config = dict(
    num_classes=10,
    output_stride=2,
    activation='gelu',
    kernel_size=3,
    wave_channels=128,
    rnn='gru',
    rnn_residual=False,
    optimizer='muon',
    lr=0.0049,
    orthogonalizer='newton_schulz_5',
    grad_clip=5.0,
    epochs=2.1,
    final_lr_fraction=0.1,
)
Rows from block 7, named by matrix and row number. Each number is 500 + 40 x the weight over the matrix's rms, rounded and kept within 0 to 999. All counts start at 0. Numbers have three digits each.
# weight_ih_l0: GRU input weights (gates r, z, n stacked) (model.rnn.3.rnn.weight_ih_l0, 576x384), inputs 288-383
weight_ih_l0.204:482470469502508471475556594417574444487524490581502470493497538541415524485529471472558525513525461549505514528485547537436431484522526490543511467484467466470495493536439539441568500505446492535460555509438450584451589487438500558550461538498484501574451500489450476420573429500535562538
weight_ih_l0.205:506541489473497514460525553474458518531507532503449495544488542528505442545426506529481561435476546453536501475564599513551513518455492470466508448501548490476458487504482469468516528559503482415587546469511497540513492494515521528505537495540547528530485529536544461504480475486462541508
weight_ih_l0.206:456513488486438500482505579452510457549451510451558427573503525524478526546504430471513478444526464479506470542536498553564515491485528512539635528471593501483461519477503579513517512498491496459430492475543510537486510483559530427513413516545508480546455437502534507370495458476508547450
weight_ih_l0.207:506522514483455574557558544482458432449572509483485493518463475485506468377491505453482491528431480541551542521523465509446514503550485560456468512520492521512494420542519521453508472482492427432494481467520522585478517432571541525508450477538505503499503534498481591457551475498499554495
weight_ih_l0.208:477501524553457429460555475596541470439537527561500517525573476483511538491474600540542516437463534512474539433483519404463538490472507585553445479547498528515494419467442525457525540527555491461494505549480500540540482551554421512494595484468497462486579513545519488500552525498515454468
weight_ih_l0.209:501449503519483500543423516514533557551440525575449494554469500489560452514492505546507570456480491510464449424554496494570481521516578461444500503494514508582554568514498469395447510525597515525513474548493515573484455491624501516476493477512501551543484461520493451508474465568424419504
weight_ih_l0.210:502452441524521537561472520578573518511483487412521481457532596489480530461509509496469535490526497481511483482544539455527423477540467510542557561446563511511511490539516520517464535594504451507585469511498456530494546545460479469494489526619451534442534487427431429486496564511444543448
weight_ih_l0.211:517446541502560494535456644588553480452420474404440490568490558532510467505488489519517506552467464501519467525517533552578455501547473520483511565548530522562497480486496483495553495513480499525497547497539546523527450436452476470520486537593473469472448605489504458393493467356496512539
weight_ih_l0.212:546531526528492475409549500507524482435519552541481541523468507401520485470523508445539448454524609467521539440535473506496528551454518534626532504539480529473522547485480524499472491534479465443422487620536439487549513482466527458498460460493532540514543492530515472478507577481520403514
weight_ih_l0.213:508434484544445506474477540465510455468498565482564490539515527482450500501513522484469447455546510494540546549514525531542526512498428462573559481503508469500516521491448499568473546502544537502488472410493518557461500506429476549548500551411498500484510551496499522423499469562532505500
weight_ih_l0.214:512462532536457515551499477458505500496521526507519518511529525500525531513506487534491495518516530500457469516473442483549524497504511528454461433446528503546543508521488513481490527502492441491491450473521412562517494520567507531523557459398471517585486495489542556532552533509436509536
weight_ih_l0.215:472506501584495572534524504498475534481490560500517466588551507489458482508444515425498447466487550434484534527515534531484534453519511479504456468442473484533467428552539469523472516505487512490511488527473491541531480436486527521455550555530555437485515550540497482512533551537477508491
weight_ih_l0.216:468444526466457388450429481440450568451498539519467500507511485530418453520520538471489481474462523494435502478484453527506508463495478495495459459529482451426504530485534518558450472458523476476513501509455540443457501506537540515486514553522519473411488567489487530588503462572478452489
weight_ih_l0.217:496496512546499473477507522539507504572475473517501494511479507513481449563567497492466492476505490518442434534498428543547501509504459450467479527533468530498499465465508494495490558460528513512488433466540497568517453507497518494512457444474467516556526441478533450399473489553517480525
weight_ih_l0.218:479495526505547532540452513459412490543505484481555488519483495508530488467509560512465493508519493544448471592514481456450469537524531469514457473545517578484510513392443490544494438464476472554461533439487486534496579497547484479532464512502510494505537496494576518476615434526471590521
weight_ih_l0.219:503482543499547539532516514457498486522422525501523518471513607533476557571547491487515471427527440548528530479497515504559480544533526482514537518521506552576515491449468457441460482458524524464498458511458498445601507519467448549477520473529490432523500484504551450537561446495448494498
weight_ih_l0.220:468512501530502454537499496519598542467497497539476484417523377543537543420473450434432555514501485518462489526522509546460518487528500445507456562529472539555539522461605492413496517472544535444483534462500593429566525567563529513416508450428494492529530483528486513553424541473529488484
weight_ih_l0.221:487504454493498551501513503540439527527534509600479460467503528424532514381536558486517570539567536553497457515465454542482572501482487499471507620479532424482517459499435508519520482460475534574515515549488473560454477561502504480537521395465552588430528463528368528523550525500526557494
weight_ih_l0.222:530499451469530550484466504579417525509534477434508475538519454564508492456449480455486485495507552399523503522436482499508462504453447545507535515464483485492519523481514520530499575458522456477479471535484523511445504411506386473475493474528510405486455496502481485480471537512481541470
weight_ih_l0.223:565505493487472472418534531476386516521457473556475493425476533496536547457529534484489524509538525481533436591489440514535566541451480550505443452505520509524439495542444557520491541467577465558467481513504492470471440521563543481530469529464401553504465473486472479528494464613493522463
weight_ih_l0.224:539505504535558541480526444429463487460434462519416499518511531455557477448509493542484485516485487523491467520538575497500525526482550546480448475506478544480524501537477541541531500504541439454407563505551508498492619457485511586489500554487550524561563566428500546436559461466510500497
weight_ih_l0.225:494504399543491537494547587551597488454496495555515492486460457512495517500470481560529501514477492485525503472406480501495523495477499615544508438544543572454481514521455435490520499504599470418441587523524492573527541481514565529477649435541563411391579521539504610516491424503509438479
weight_ih_l0.226:505443552490443523512574511514503490430457491500487531548443522501530491548475424521471587492516519516553422473500524495509542572530524454504556415524563530498509436482477476494524540575548514470466446548501547550562518425541593461497496549473445544444421439525425473531511526471487524477
weight_ih_l0.227:472504505499536471519447552482495501462493532532521528461477531428490520498486526541490540493480484560501521489522515468489500447556432503436460492504518495481453508590516464443558447468538445498500545480573534416464545514520466490510460475394503462530563526460544493537472568455487439475
weight_ih_l0.228:506508434571424513488456521550549540522461572470528531527503464581510516447543484492507464460530501489511540558454509502418471458563505513506466477476469472483473572483555498599492565476507509488499514495482598527467508557577618471459551543529494527501536534492462454523499539581508519519
weight_ih_l0.229:433492508451491492478465548445435561441526576524543491489492493552472527461436461452512507461510497486453514409602471482513464515560518577503406531463470490500526537551474543522469469550472450434495516517550542485510511528498488487528531524508526519432552536513477468518506509465497404505
weight_ih_l0.230:564518452501428582489571497438418465510515524512529486409580546463493497513472486467510518482526507395557536520507485520432489453528543527486508498415502458624471485548604426449533515443488509561485595527540526534501490536445419560525457572456445445472541432437533512398470479494470492530
weight_ih_l0.231:543514532535466503534469507549506512432467508528484528572514502494509517530502480526465441501485465503527505438501492511543497586472411538432480518506448490478566470470540538569415542516465483542470463458504535495448488483495446448534499521580506454471534508439525514464543450476495496548
weight_ih_l0.232:523515531526465495488459401488534471556535482551477502422431476510472523484530465504448452459603575445561526446527495511548473443467498484437466482418473498573522432432463524460495509535563410564405556491456479641548556527520467445484496478457467481435535478485433535541521462551504532524
weight_ih_l0.233:509501504520446500551534468498527495450512480480459526552552460479454545514469509555517526513564485465483418482586487478508502455486515474547466549524432559587449492441483528510513472445525524485497526420467531497426486477450501489604503499522518552430571606509576518520499426479514557519
weight_ih_l0.234:516448445451514520531468539533499454522495488508474538538534503464501517508461545481512478491486450475466504525507510469486496535505458541501521492479516502443499509502547517504477543525521506461537452464402485582465536464493453463491510429528532463566478517501483468541446456513492551502
weight_ih_l0.235:513475542453532507483509454478450441477471483538534574552454471522548436561506508458485547536513569608539467447554451504514461542561545510485519511590509484469480531535447560476564500524489455496545548527482513477472554472477511481549549510453433571536439533514475525537497520603494472452
weight_ih_l0.236:491478458516474535540512449487477554448461460517546460546538478590526515518455446547493519545412539490486542534503511570550521460478521522519504540488520391531568503457498474457425438462515493547529460516460531531480460523507483458434487550416542472532428496485509522476506551442522515498
weight_ih_l0.237:545552492513499503490445517545483535498482504484461470538454450579515495542379516499503486395457437479475444493489544546522492492574554505493516547485496538505440533553518585468465482499580513537448455467482509485548532442483393521443493557573487484577553538526530528506469541492519431511
weight_ih_l0.238:522502494549504536431548644517506483447489519522477533510443514510486459570522453575548489554490547547488450459535502527445467496539564565520532537537508494487520507436498525414554518515516472465435551493496526524506487553483558463470527533498445461480476477461474532405493476511481578479
weight_ih_l0.239:500523522503525441496534557634500475481522505502522520496498475455531518454418486404422561490519471453482476437428523527518501521493454517535481490476520474481456471515483435489493453576586538536489478568447491496560546522527530553490500563540496462492531524569487518511462542461451418481
weight_ih_l0.240:441498548502462480478571493481472523505583465489521480481517492458413521471540469511488451554482459589500493597532478510502528522520511586505503669540464537485478462458498498535438495513471462537479413484535491531475473422416576507556482518451449488512474554596520543424433513468520533513
weight_ih_l0.241:512536567534487567461572425471464575515521500549551509455498489485553475493498489426511463448549556490488594440536460467598455440514533504529504561477528569564562429490503513490516569523416545487497451498529491500511554508426522484510528525538492505471498459502484521513519514521537439435
weight_ih_l0.242:496550465449560498536583471514483481554443576564533481480458467569479496525480502519489505495510491539541487496488499521426501496495518516496537470504463441537517476535468525567461528485580506533468468537512511524537491478467471497585558549475559400550453541502453534483445546499571504438
weight_ih_l0.243:479538477517551532576467515514481512559492466505515536571495468491495473552478526476511451490494471540524463532499500457469449515447429508548492573551443460507454514427474438452494537497532534535569549553536466479526475524494456537481551463434502428525471519519519454611504542452520479494
weight_ih_l0.244:535525523584503479529460506601531428516523477562532475556464525551457460498518501501458522486509538478479443574474485423519503497495461603548476475500519454545451467547462459530489531500471542459510504552567451482467536440541538488523455427452476485515469474483509481499498542442556471545
weight_ih_l0.245:514544484490525550459514561551480488478549491415524490491476486592560506467483525448540500571507488478566486486473472469518489579491505517485597506526525491530487525447490516483533514516501557482534550523469459508487497546481517509522468498510538563501550476442525527552489533529485515467
weight_ih_l0.246:431440505497530467504511464487558537468464498482516640521464579504500497518498546480519508518474467424491422536497536572492481513497476512435567474551503453480491513511528442455517535471444512524520490496561523480547509557457439527451443462505521539529489522484542544464448483540555421536
weight_ih_l0.247:500490453496494487606552561489481489531453458478505540534450539521524488440487576577427505507550469486464473475558486506526463526572483514505487459467486486578493470466507451468474459550510482553489572403474480444477527454501554502582503451508438533382534407496469506443524500519522542512
weight_ih_l0.248:504476514485506475476475490473483455477479509496411493506517485513485469506494546546478483503507528457473538515515483452505524584428509487479502486461495532448523529532504517515518511527441472461473462502448512437484481510521538491504458511482479551456499564497533501494472490508523509519
weight_ih_l0.249:480524438530459453507513492468530576511464430574501523459483566348453567438529544475451461538472480490525518437535574461520499480509460465500528542456482578539487533427523465526481565491511525520571526503554505489441406502504452475575449512427523465539503504519585508424433523523419534513
weight_ih_l0.250:493551521457555505539553553531473506480474515553473518554486551485511568553515477498559490513490459432522463498518428465521546521514489586460423467493538531469533519448490483543449512528447572470486470475523549476489445438591478519624513573450512538520391484502562563493500538495554509492
weight_ih_l0.251:508515541510491488577518496523464484471455480574525507505510466485453483519518509482463534506548525541538490498440456564471511456450503428494525530540496446484511517519502524482471500473518527452479457456523480471474481497554417450508511509507458545519522483515495558481540503470494567506
weight_ih_l0.252:469516506532521601515559383553479548509500509499492510584481498522545471536506523504502537492494516510510488485540544541504448486447519476487510497485452554502540434478501461533447510503551518490557545473463493476511449502500450496508538517450486418444496533446482468474527547463521501501
weight_ih_l0.253:495458551520477534509491468407499579483497491518548540536472537493474500472495514456500464525483458507532491528545530483442499511516557552509557463535580493464524543526475572523511468471463517557542435515474404470475461489511486456496497445496517509481517515540523532480540404494555531540
weight_ih_l0.254:462459491485530492480535499480441463510478491457573420480551543503531489419516473520503538487473498463530497550485464559533493493474456447512491458516509499450508469498519482492458421442511535453485472525510494536424440502554510495444510463527471531529507386440477404529568525522511514499
weight_ih_l0.255:571551483529552454497424523480505462474446528407519463501565494548513502432491478439471507533487436513577509520502487568540472508514447529614475471490504507466547455480485476527543556574483487503508458521531564558569473435458507502470445562496479515565499521465512511486469519507539428561
weight_ih_l0.256:492557504514549495439456533467461404468567511499540481486491539606487499483460509523537579474491509562396488504525527530466552511500484572544475514505528472496485476565458563451515626517527502494516432581448453474506464563459470507485544539571515473465448445580501504535558482543523355449
weight_ih_l0.257:495475406471453511447388595460542541442509535427499464393533549582450528451536557572517593428421463454529474504510526485525553527511497491538450524528544562489424460523493496432490441516487465493414481498389442551530477569431515495521543508579547537501513504481514516563484474516536452497
weight_ih_l0.258:531563551492527513534438616537499478426454519500482535512484514429534491449425518488474496463505499456431509469542468491456464482427472554502531468578502497526483459499473481525548455566542521479494589451477509471526529462558437571507458522453510445499496543510553449501499510543570471523
weight_ih_l0.259:484485509541480511501441469525439512534512521532484589481492466540535526572461498497498517502484519490452515481418544483564481569494455496487500481464498560497538517560437470514509520462502490489490507467452522533548518518519472529471556536495540484460548472452474532539484477515526523500
weight_ih_l0.260:478507457531473499502504474472521608497431513543558491509505491523525469462438553502555529446490457501440461516522434485500496486485579463521491508512480488462541530456495517489486476482439495452475423448520528492482525529546504443501515534494530504498540432486532502445544542455513539533
weight_ih_l0.261:456465596547504556465477566530430525457535478594414470468470496489550457602449568480516483532496509475453488475506387509531476532525541522455499503590508500557502512545604515496436458413556488509551494477543485499472461581524546517545522490511587505598416471509466519450489531500490492510
weight_ih_l0.262:477515552534482462491485455512457560456519470500553473537479458474538533480457507515504526474456501496573542503522537464490470474441552450483504502489541459556484457527491533497542565496415520438538546465502515457472479443548549550565443441503531487520452474465501567603542459445396551452
weight_ih_l0.263:492442528501553437477526527566573493483454464415463503468468498578537496439569505583463470524511542542455501535545528500487533556531523577495446542545508572491478476461505517463458566548486494501428483484440464498513481479538518428463494446511493517499449570432486492491591511492526463549
weight_ih_l0.264:537545550548471523476503473590503565509559486512530554555462454501498511544456523469419541529545507480500445497512591441575446512495528558523529518469466565463499521430490478522546516494454484469491539459455488564558508534448554558516492573469509546513520574469561490519493527475537508530
weight_ih_l0.265:479551444458489554435548569516462545478539499578500508457524579550506575528424471460502428472504524530562532518480482426451505519462408476513428504552473498483432477496468458490573511470514462506457571508507526484551401514454431510452469547531475504531565560521489515527439542462500533491
weight_ih_l0.266:485478563492563510558511492528460484513512556446463516492450533511558494430469509551497523467506507467530448521484501532418528566394511528492441513478492535500563474563503491471493496497552461451501484477514483492581465493518449504526477519571512501539534454447475512375524537560494485515
weight_ih_l0.267:475540533497439461444630453519508439488549550567492484527546475472529481488485522513517541443497445513529539530457440465476529527486507461492623490507438513466481475490517534550540447486520539482563465461510469508496555495528568483502528456487472460499543515515474494553480482510510551488
weight_ih_l0.268:603503527554504505531510542552504532462484380502510537583475545468612479484521510498466557499500538569506511482514615521525442526521515448513494512514499471497438506487539455479532471510449525472475456549564479499482466528490499492547496458489535519607471503533501476501396475441542519504
weight_ih_l0.269:526533411499473459502547441538515581465500470525455476467496493479539537477488472489443545525469542380519569495501490490484544521477391471482477491462505452532451510553496400542452576499513401531498494572485490540525494430553447512440518513447462452501544518556487511504515517482520467511
weight_ih_l0.270:529482542561458481486481514478541517532505417475572497528577522544510530552472549431516498437562483513413499557505493501576534491411591528515427468403487451459475535462514531522571453496530530455460485535505564498559489494548479500515488530447531391607469462522458509530511490493502471500
weight_ih_l0.271:552551483541524456489546540532513474549532522561540483487427508477482528498444503492527496462514505532521533533479459399476407498483576432456443487600508548527485549486485560447478548536383509506629495512487451468490519540522661467398476525487521521539466503502488493501507494506557536508
weight_ih_l0.272:494540481501567531475524475478475540567513484464422527554509523524465474470486546531489563507473464531544471518495501457492540508591519548490383512506479519482542593431479434573552605511529518523565454518505508448482368502532511484480553434442513468502448456491562440410458495525507511456
weight_ih_l0.273:441452478537455530542540508514528522528468534471496546487545504527449518548504532455476485528595560489410525468525538464495540451477521472465459515574499502525516539423576508430468511517451495456391474433534454537457424456451523450453517496624512529505506485501543520535515473556500499473
weight_ih_l0.274:476443462520478553414502465480521471544525469489530475443519459498562491493495454550562467533490505502512490440463447489503475501609579539553529467542485545514534487543573601500521533452487458525457469482553528489512479541551551479471539484487411466501538505473502508516550496467568456516
weight_ih_l0.275:546458498493457552489495503460444569553501539486504481481514426413473462446497526459472461476443550572464494481461534507393461457469512477435493516531473518489511516433558500456438515499468521487583514480524492530564461463402471441505504470487475530515520550516456487478486511513501556512
weight_ih_l0.276:473479475567502547561491564476517504536422518476537429519454473525489512515517548546523505429453594522438482430450533493458426507490535519451551545490490532514501495405473550543482625522430503520524474578514456459586589475485460495496515482443530491414533545534452470485524542514581537513
weight_ih_l0.277:495489515463492457503509486491597514528459486544535555441508549543454510433506486505500475521487462470560488553550501504478507423491492566513477517542490414489474560498482539509587552478501558507505609478492500541468529461476573465461477567387514534521536531476454514455586541473473520526
weight_ih_l0.278:499549472501543520520452488426513446540483458529485455557491429469492442490447479494495447484543478492399537467559525530510488524491483529516444512541420495455505531512424494557573519543556526539477558504513535405418554465463393494462443513525526529424490528433512511555571535462572473544
weight_ih_l0.279:522542548477496476497478457413503491500439534431469451451454550473453520469553555594542449552509475470533470454575531580450528501490553531438509505448502441556470456522503530569525517460485521475465522475546504523538521503526501530465498515454559424510500481509499504429506444546506476490
weight_ih_l0.280:428512525528462515517505539471455434415526530601605477501464587509469530526508458485529433484460446492457526508443457511495515470495552544517441525512511493492431472448508497495573501544439504548484476500491430533499511543469451527442575479563509554501499481484506479476520485457498497469
weight_ih_l0.281:502519515487516554472514513510524529560575434474494524507471505425492517428462482479481486530483432489495491439524431539505475520496433508504544488509549536486511487459438625502502524548480437426504487550469421548495501504560476487536452475485527474517461535491458501526450437431452483482
weight_ih_l0.282:490444467431457478449397428471560541457440501533484449492481467534519491501539490426502526495488537525472595416419514456486518451471511477455630477563440477526541522487492484556485493498474565509568479454428550499493538546514551514525565548506521558352603524499453490551506435504414488517
weight_ih_l0.283:533577492456466445478452497488507493497487529508480490451550524479503516483501536510455509466532547514551488553481494453510508464501521497511435479554493455449459486492438478462420519500507449498536509569497547455477517499468567415471520538424506512510426529475504435567420541553496502539
weight_ih_l0.284:502507485519454462490479485470493470473527484502502515500510504480540509580535464483501571482541492439481414473456506510500440535464544507532576471477431538519542517437520491426487534510547480520520448515515506500494415524469452557513523534471431471535538540574533510503565495482381543522
weight_ih_l0.285:530546545474457493547583557533512521450555458454488466411483562432469546508462503522516571449439513525464481503462554565501502535449499532482616522509580440528420460468504467591481525501521557465505459535531487576521521527412442483536438481534495506476525518469541430503458520526516516474
weight_ih_l0.286:506509458495494483514443570519558529522445440499493498495444515455498528530527532465508524493550556556473508525560495559464527498455497498515480498573452454489539545479499519544505498449499470484516511465507444493452535449479492539590503481499474491462520618514515458515542527471482549504
weight_ih_l0.287:491487509520471505462562508533518483505534449525497498525504451448496459475476551424484509503503533446558492489518508540507527478506515535461552482469525542533462480436510459546572491471566523492481432471511448529538442478523506562454499531430520550466487484435513448543497541495518486525
weight_ih_l0.288:461511512453504459526476508562532489497491509550467562570548450491545471525456513558438485525498519448497498476507478491496526518506504548488496500493558531523461494486521564494524491550487509539527536510507483556583453486509488458513475530487522426562502481507488515481446463478474426470
weight_ih_l0.289:511350482574464486505476472482469515455438440480419500462476445481529535486530474513542488441500487549497576501524514474515586451489546583444397566449414518450401454569568569548531415531498579451488498442486520565475549472439444590441473538572549455520541448532506470506515452484457493502
weight_ih_l0.290:484564486423519411475526531516562504460492485449522500524486483514465555556472516517505501463437411473501527477540493541554457494503482530509477514497500533536543514533492472478440505518538472449495455501510498529606503517466462530507553471465448484496495465537516511493445478480539446539
weight_ih_l0.291:523544441546560477476553482430554463550432514442505465454462553521543508464555555507526542517515493477456465479519450526525501505488544481511503566502586509540497566457522476501555567504508443469538465503453543505556548517416563476460510469446452518490475528483546471502481470478542496479
weight_ih_l0.292:534527549466543502484455522444479522554548532458529419523547507558504519495493485554464430525534502465455577545494461467535506523478593516539530538499519515506510556458435510540457502461465499457484493528441489486492463456480500522483478584468512468464402484492536532502504474480527517491
weight_ih_l0.293:412527539558440521504461489509474504529440572516455452505509505511514476518525505522517527440526454469456484559423437460498534493470469501433540501532488503404467532504432505498497538456458517455508442600495516473543502456419469529497496489472527450566504541453530476524535482544557540538
weight_ih_l0.294:484532474524467454476441486467449548435517510514514526531483498510455500463528554531457532485455472528492514544540554514488551487558527513505528467481513460478508555568495529565516510496431473520591566472476500552430418464493481473517537551504502502539526463480528493449532455533503468460
weight_ih_l0.295:492472412428523526522514514484516452525504544524469494531479499498487487426431395495544516452592545495439519427449450615449487530523473541551479525541528523470535518568468553579464544539504375477481505519494499549530477528479507525468547489497494513527563470544473493445486512495534507535
weight_ih_l0.296:487512463456460491461423489537434506449462511563490515510504527465533474463532538512514507429531478547520572523562469503533469540545492498493521471455514547430530488429546544449501453444553511470439479499559505536479509492503485454505503504491466491479526482537533499531475469521487510533
weight_ih_l0.297:500544464457547512492547404501516497486473493532547551459531505575451463471517435504517499436506413516451529517499466556485453509458511478555489512513466527478512516440474535448373481452535510494549469533417470505532502554512494577472578441569490508491410453511573549515646448464509427509
weight_ih_l0.298:469532567485546558532514484504531577419465535470497496549501561508555531362503527533461480483509476495467465541517519517543503465483518555426463506522499507530539490434518449552451515515441523472475474481487513455540542508509544456535469494519494505454490537504491504532462486410499558500
weight_ih_l0.299:451434482538468374563529497460468585538510532522500456543504541530487498546480509520491533536467505569480482540516430502488512561482483513563453468505587495558513475530508479491546444569442526488463412493470533459467481555448451488442524518473523552589437448470547492481516466476528448513
weight_ih_l0.300:519528565541543467469506412445555416437516539560520528521547510521508561469492538490499473496454545472551505511524413462500510485475490497534494545506493546474545514478515504505414478535478519499532465530436509506435520442527445472530507556473451500457454406480476463419492503534576458497
weight_ih_l0.301:507422478517571508516487494502487531532477456465527559532467508469474538538556475470418521469419529506514527560512446498546514453504469473503540488467504539534536536474462470481475514515503469384548535509503473550547458517442529488575535552393475507501484547481459590499431458491523483489
weight_ih_l0.302:471479538500459565472489527461480453392552507525484456464540490501523528470492520523580533547391488493509467532472470548546487508454509518456478455461475542488475486544483592465594397489521540485505510501504503503541442477484432522459467473555476522547543489513431511512571521458534524539
weight_ih_l0.303:470468458518462567500452542462493507482569529512531472556453500486481439482508472487523472537487571494559651475522488558476452533556490530497495512544501487524397469488535547442510474469499505446430517461490519545560454563463549540496510490484455452565415490457544578510493474456508522442
weight_ih_l0.304:516578449507508440460515479462498509467550524601541477498550485499512482534532490484490504510427562563530586478462496545521515501506514520574420449422524497495563563548488542566514576477444465513512483446500450432456500503451486481508528459551522539549558555467464463520525506453509486446
weight_ih_l0.305:437477479508484537467448477526426565509422540549513526501491476494509494572435474460535481509358434461460548456574463483499464479476435472526484506596509501516491525548452508505566470378460509579488473499483461539424471467404487452494514529538468512531440504567535499478513502508540447557
weight_ih_l0.306:454442518504398523468510538493602528522478504469511573539450501476478490509478489500507494508497455467550488502455457521455559487461523551540376515520567575500478514495519538511565508528535543501497470498531464525559541502536482556428531455452520485508586481475486478502559457514484600483
weight_ih_l0.307:482394493464472430487514492526519533405485535440533517466471483509524507490449500569488462454497498542515543506513555460533436495491434513532485529482552490472496565517472420540447493497449444491446441532549538496447556542498435579552520477457481510464449500472479439486512568479507522564
weight_ih_l0.308:493519519480471526476465515520483503496484476512454486435491437534448545439409552507444500444540440502587487509483529444497497530458503583506529551464487519512457506530553489571457514496452517486461505509463472505507473541500589486541568473550470468439503499483534466452486533545439463518
weight_ih_l0.309:512502489432564568480516432506528514527435533525510477565450505487509475473509531468483487496565488459481500471494507533539530514528473604449524511510503490530548490531457436537494564473470393489508464498534534512500531497506438483490482472541562474591455498487497475477540410487500481439
weight_ih_l0.310:513431539456556514424495509501513549485496491531488471461478540443498517500445499485465469437544442473521538431454484497492536421516511538512508566498539528587474489587483496573553585524559516540424556499500500496524496467468522495535533503474486514456519554475529454497601536485544468508
weight_ih_l0.311:517495485527457562534484533561510480529480490516507504525542491506455533505473514473584507521472496486524465458448503498605487482506546482416522461502526457596535507498531480523530510506484478516497458509520496503512454485483466493505471422443525533589463534514509480457506398508548523544
weight_ih_l0.312:518507514488464476490473483513503544456521487473536552494504519495432529494511510490555428532487563534468588526504481528531509497510500519527348442531448455425589502482521507478398543466589501533540454536383521490452480576552520464453516517457470500486473497511515497471456504428434533550
weight_ih_l0.313:555508459523466534428476510453491540455532493524486508465493476580514525457450556462513472479463524430527506473485569484571493437541518507512517474511413498521497490530568530564507463556485494545514543507471556506529451478510562491463485516517545462509483537495474454559505475437484444541
weight_ih_l0.314:509478489510503491462524496529534474509452534417505523448548500517497474451495462464516466470558531516534494512459488474536486497403483452429514510529550480546536519474506465486529554445609470583542505551518551476488489519474490515528483507515522504489499507575502540535497504447512531483
weight_ih_l0.315:531469492543480537554531508534550491516476467550470492504438499516536422480533479531502512512477543512498465491427537598525493523451491526549576522465540486501475527428493483532517555470485559556458501493509493476507492450484580492514487469426481473483456506495477523527465508472537525529
weight_ih_l0.316:487465492431509461420535497508534522449500499488545488497489504484546481498544462558432494498447529448564460465524484516509476529501553584516450546462514434503537507482486490536490510506525452526435498474507505510491541502498537531492543538586486552500523483454448471493529534527508559514
weight_ih_l0.317:482481493533518516435392493492498506489532496478484442560467496539488480522481521496585446567466509534550523539449496548512498492459508480416496468600544575524559505531512558507484516456495449486497547481436527494499451474553534427535550487548518520564501511398470540448492501508547534476
weight_ih_l0.318:533575477550493462573460449484528581486453492429470483473430484490508489441501548528489494518423461521516522477602515567517450461521466591565465478516473554501537542446517532517518496458503548469536468480530525524560536387520489542446495560412451467464482499504494501447495521487521538493
weight_ih_l0.319:504465524549546479445555491566545477457550552453461444516495495469470484528462538519575496543496561524550495478498511464494534530446518467511597509489483490503514504490490498550483481571505513459461438514518476480522501445522574529453516468363487508494491521544534485524472519502517486503
weight_ih_l0.320:453503424450550487503498532517510409513494466439472476487471489548471530460456447472447590486549510524527476472498578533436565517545488505591512479577455521462572516531508496522479502465494520488537483475521502537487582456530486500483514539525558513525491519500532462461500470514500486541
weight_ih_l0.321:503475519545496448528561461495559486546448436508415524566525516482493478459519523450475498465490508503543445524503486481522430494459458441514451505488414498515450512432475517486466542542448526484516512442516459552516480526475479474524514474509515498567538493495521433510478434503493532520
weight_ih_l0.322:534475509537449485424428476509479530517483469468540509542477492513469518601475467438577491486535514571449506542488453504531553447491475474500510512516392527486513509483510514511517459440508515481498473520523477535535536547438532549463480515556490477497486451493507471544476545571485494488
weight_ih_l0.323:498542556514494525460527528501456476509479520480572474510533456524457509516484458480519507474484523480530454487542470510531442462510472489518478493537504410421537543552512475485482390493483518458486455502545577510486494610518509493487552484502498494534454509537535483432532472510529485457
weight_ih_l0.324:520522513557415517449549528496444509479554540559511503450502510443434547592493489523520475486470480561519444470502427578464466514497500431540415475501461427512497508525541503487561446545525474470498406486481493488514514540533493544470550442495527579520535486498465531528531454520476523489
weight_ih_l0.325:523501553514468524537635550500427484482453484546546491470497669456485451462511516536436481468449498466490539473430482536444503453489499489476491507524511430406461539534492452489448520487518543463523498528517513508557476490513434557538533548485545459438458477576591522449416551470534425565
weight_ih_l0.326:489557518549481540498525460472419508585467434608477498544512542437525460437464502534428507501516507449532510472458596506468479543528463528483478471547596430490471480564517541490530498497530479515511463509505525497563513480479446519491475480452458501371483499488514521434584507412588518515
weight_ih_l0.327:432498472571425461470585445584502574544535495454532550453511471455529514511492473594511436462544465413544504461489472564389506519435451502574519518484422566519465546496475577435502450512438466480406419506497457549548529500539483460444576489464482474428469474395533527554522502543455576539
weight_ih_l0.328:526483538423542491505539561510542430547471482497541581523536449506567494567516505528485496470488464519451484444545529538448435454501524583484475490537501522519457525443487444545433558440483489488459491528533562476506458535487474533533498508502497470519506483589534506497475504516487509498
weight_ih_l0.329:515488578518500489472511505517507481477512484481405503539449503489471436527497540420519490527490521427434524513423436484564512515482443452475531468524562505595522508565454473502526524531536479584393442519466442595489505475470562531497446548541494494532418474506487545523456438545526516503
weight_ih_l0.330:497532456520504510532446433527566496536506504407436540537526452473500491495425578516490491461433483448458568507569427498428532516471496484446471492501469431541519476456440487508511499483487520539487484526435561552468513532528538546510532434503456540421532531537563481474505507530469474505
weight_ih_l0.331:495549531477501482514461499499550542451525545442511441593514542438467521490441447515532494483498581550520538466533457528517500564538494454506479520470449445473576535492515495437463512539527566542475519514471515526493480453480534484538488460509477521537455498481530451493492550561512492503
weight_ih_l0.332:476486459465513480468505507511526616516477526587505431530525478564551420545524477517429484532513482471493501492482435409436423459475558508483434545564506474468529448532510513527522480480529491488556582531511544530483576523460530480546452543574466466514542501491510534473501588563476523514
weight_ih_l0.333:537513497508511481403547493479407493516539472455494502546503486478470433564573453589470473543523518532539532474575532454481469433548482557480476470557530500517519474497445565483519552497494446520545486478550455605511426429439510498460531454479504477508483531535543458529488553452492524478
weight_ih_l0.334:468533476525494519465518477537423508478549500449504501505548494508475511450412516425502531444448419520547515482499461458510511484436441598550402521413541491509386488504449467490463489521496462477495500523518501571537492556558486543500450563555470513558482516504538535464386521569518483472
weight_ih_l0.335:458509529536479537505493519517549555485518492516510567494495454616468474510543473487480481516491508561465502461490482477575491479566492527555459523511534595511537480463491522510510497537511392502479498494453504467520481464447454445514520518433532513496469527515486500537453430562520486473
weight_ih_l0.336:479544533496441498495549449567484538534477497549486450508540447497455496466495504492477563506512516431513441430493505549542494561459485423467564539502503518489417428495526507541520451522467458519478517468454472546545528588559421530432552420519533447534500499502520455491412524473499498496
weight_ih_l0.337:545443563455450473475525567466479484560451492487469544572478546424487458533539517512499516482486494516486445523484527472489486546520487518597556486511505543532486511511483461483479532444507570491492504421494559507495481470519481508536540552500502544462428538440483514488530488471514533489
weight_ih_l0.338:549490452419542482523529498577509566503451487487557517562470551371476454519471498508549552451481493539521468497503531482495489498498506503487555530541479506475562481484478418516469439471511470490512491578527488515545492572459476539543483485502505483535459532551576521456467516493502508516
weight_ih_l0.339:502530531503509494489434507518480499514428510491553528513452473548541484544536482584517467520543549450505539479551493441455518503487478506500536519572435379499520506477471510529519499524553489500608446567569524509494480565551496469533530554541471477546499497494457484477462555430548529568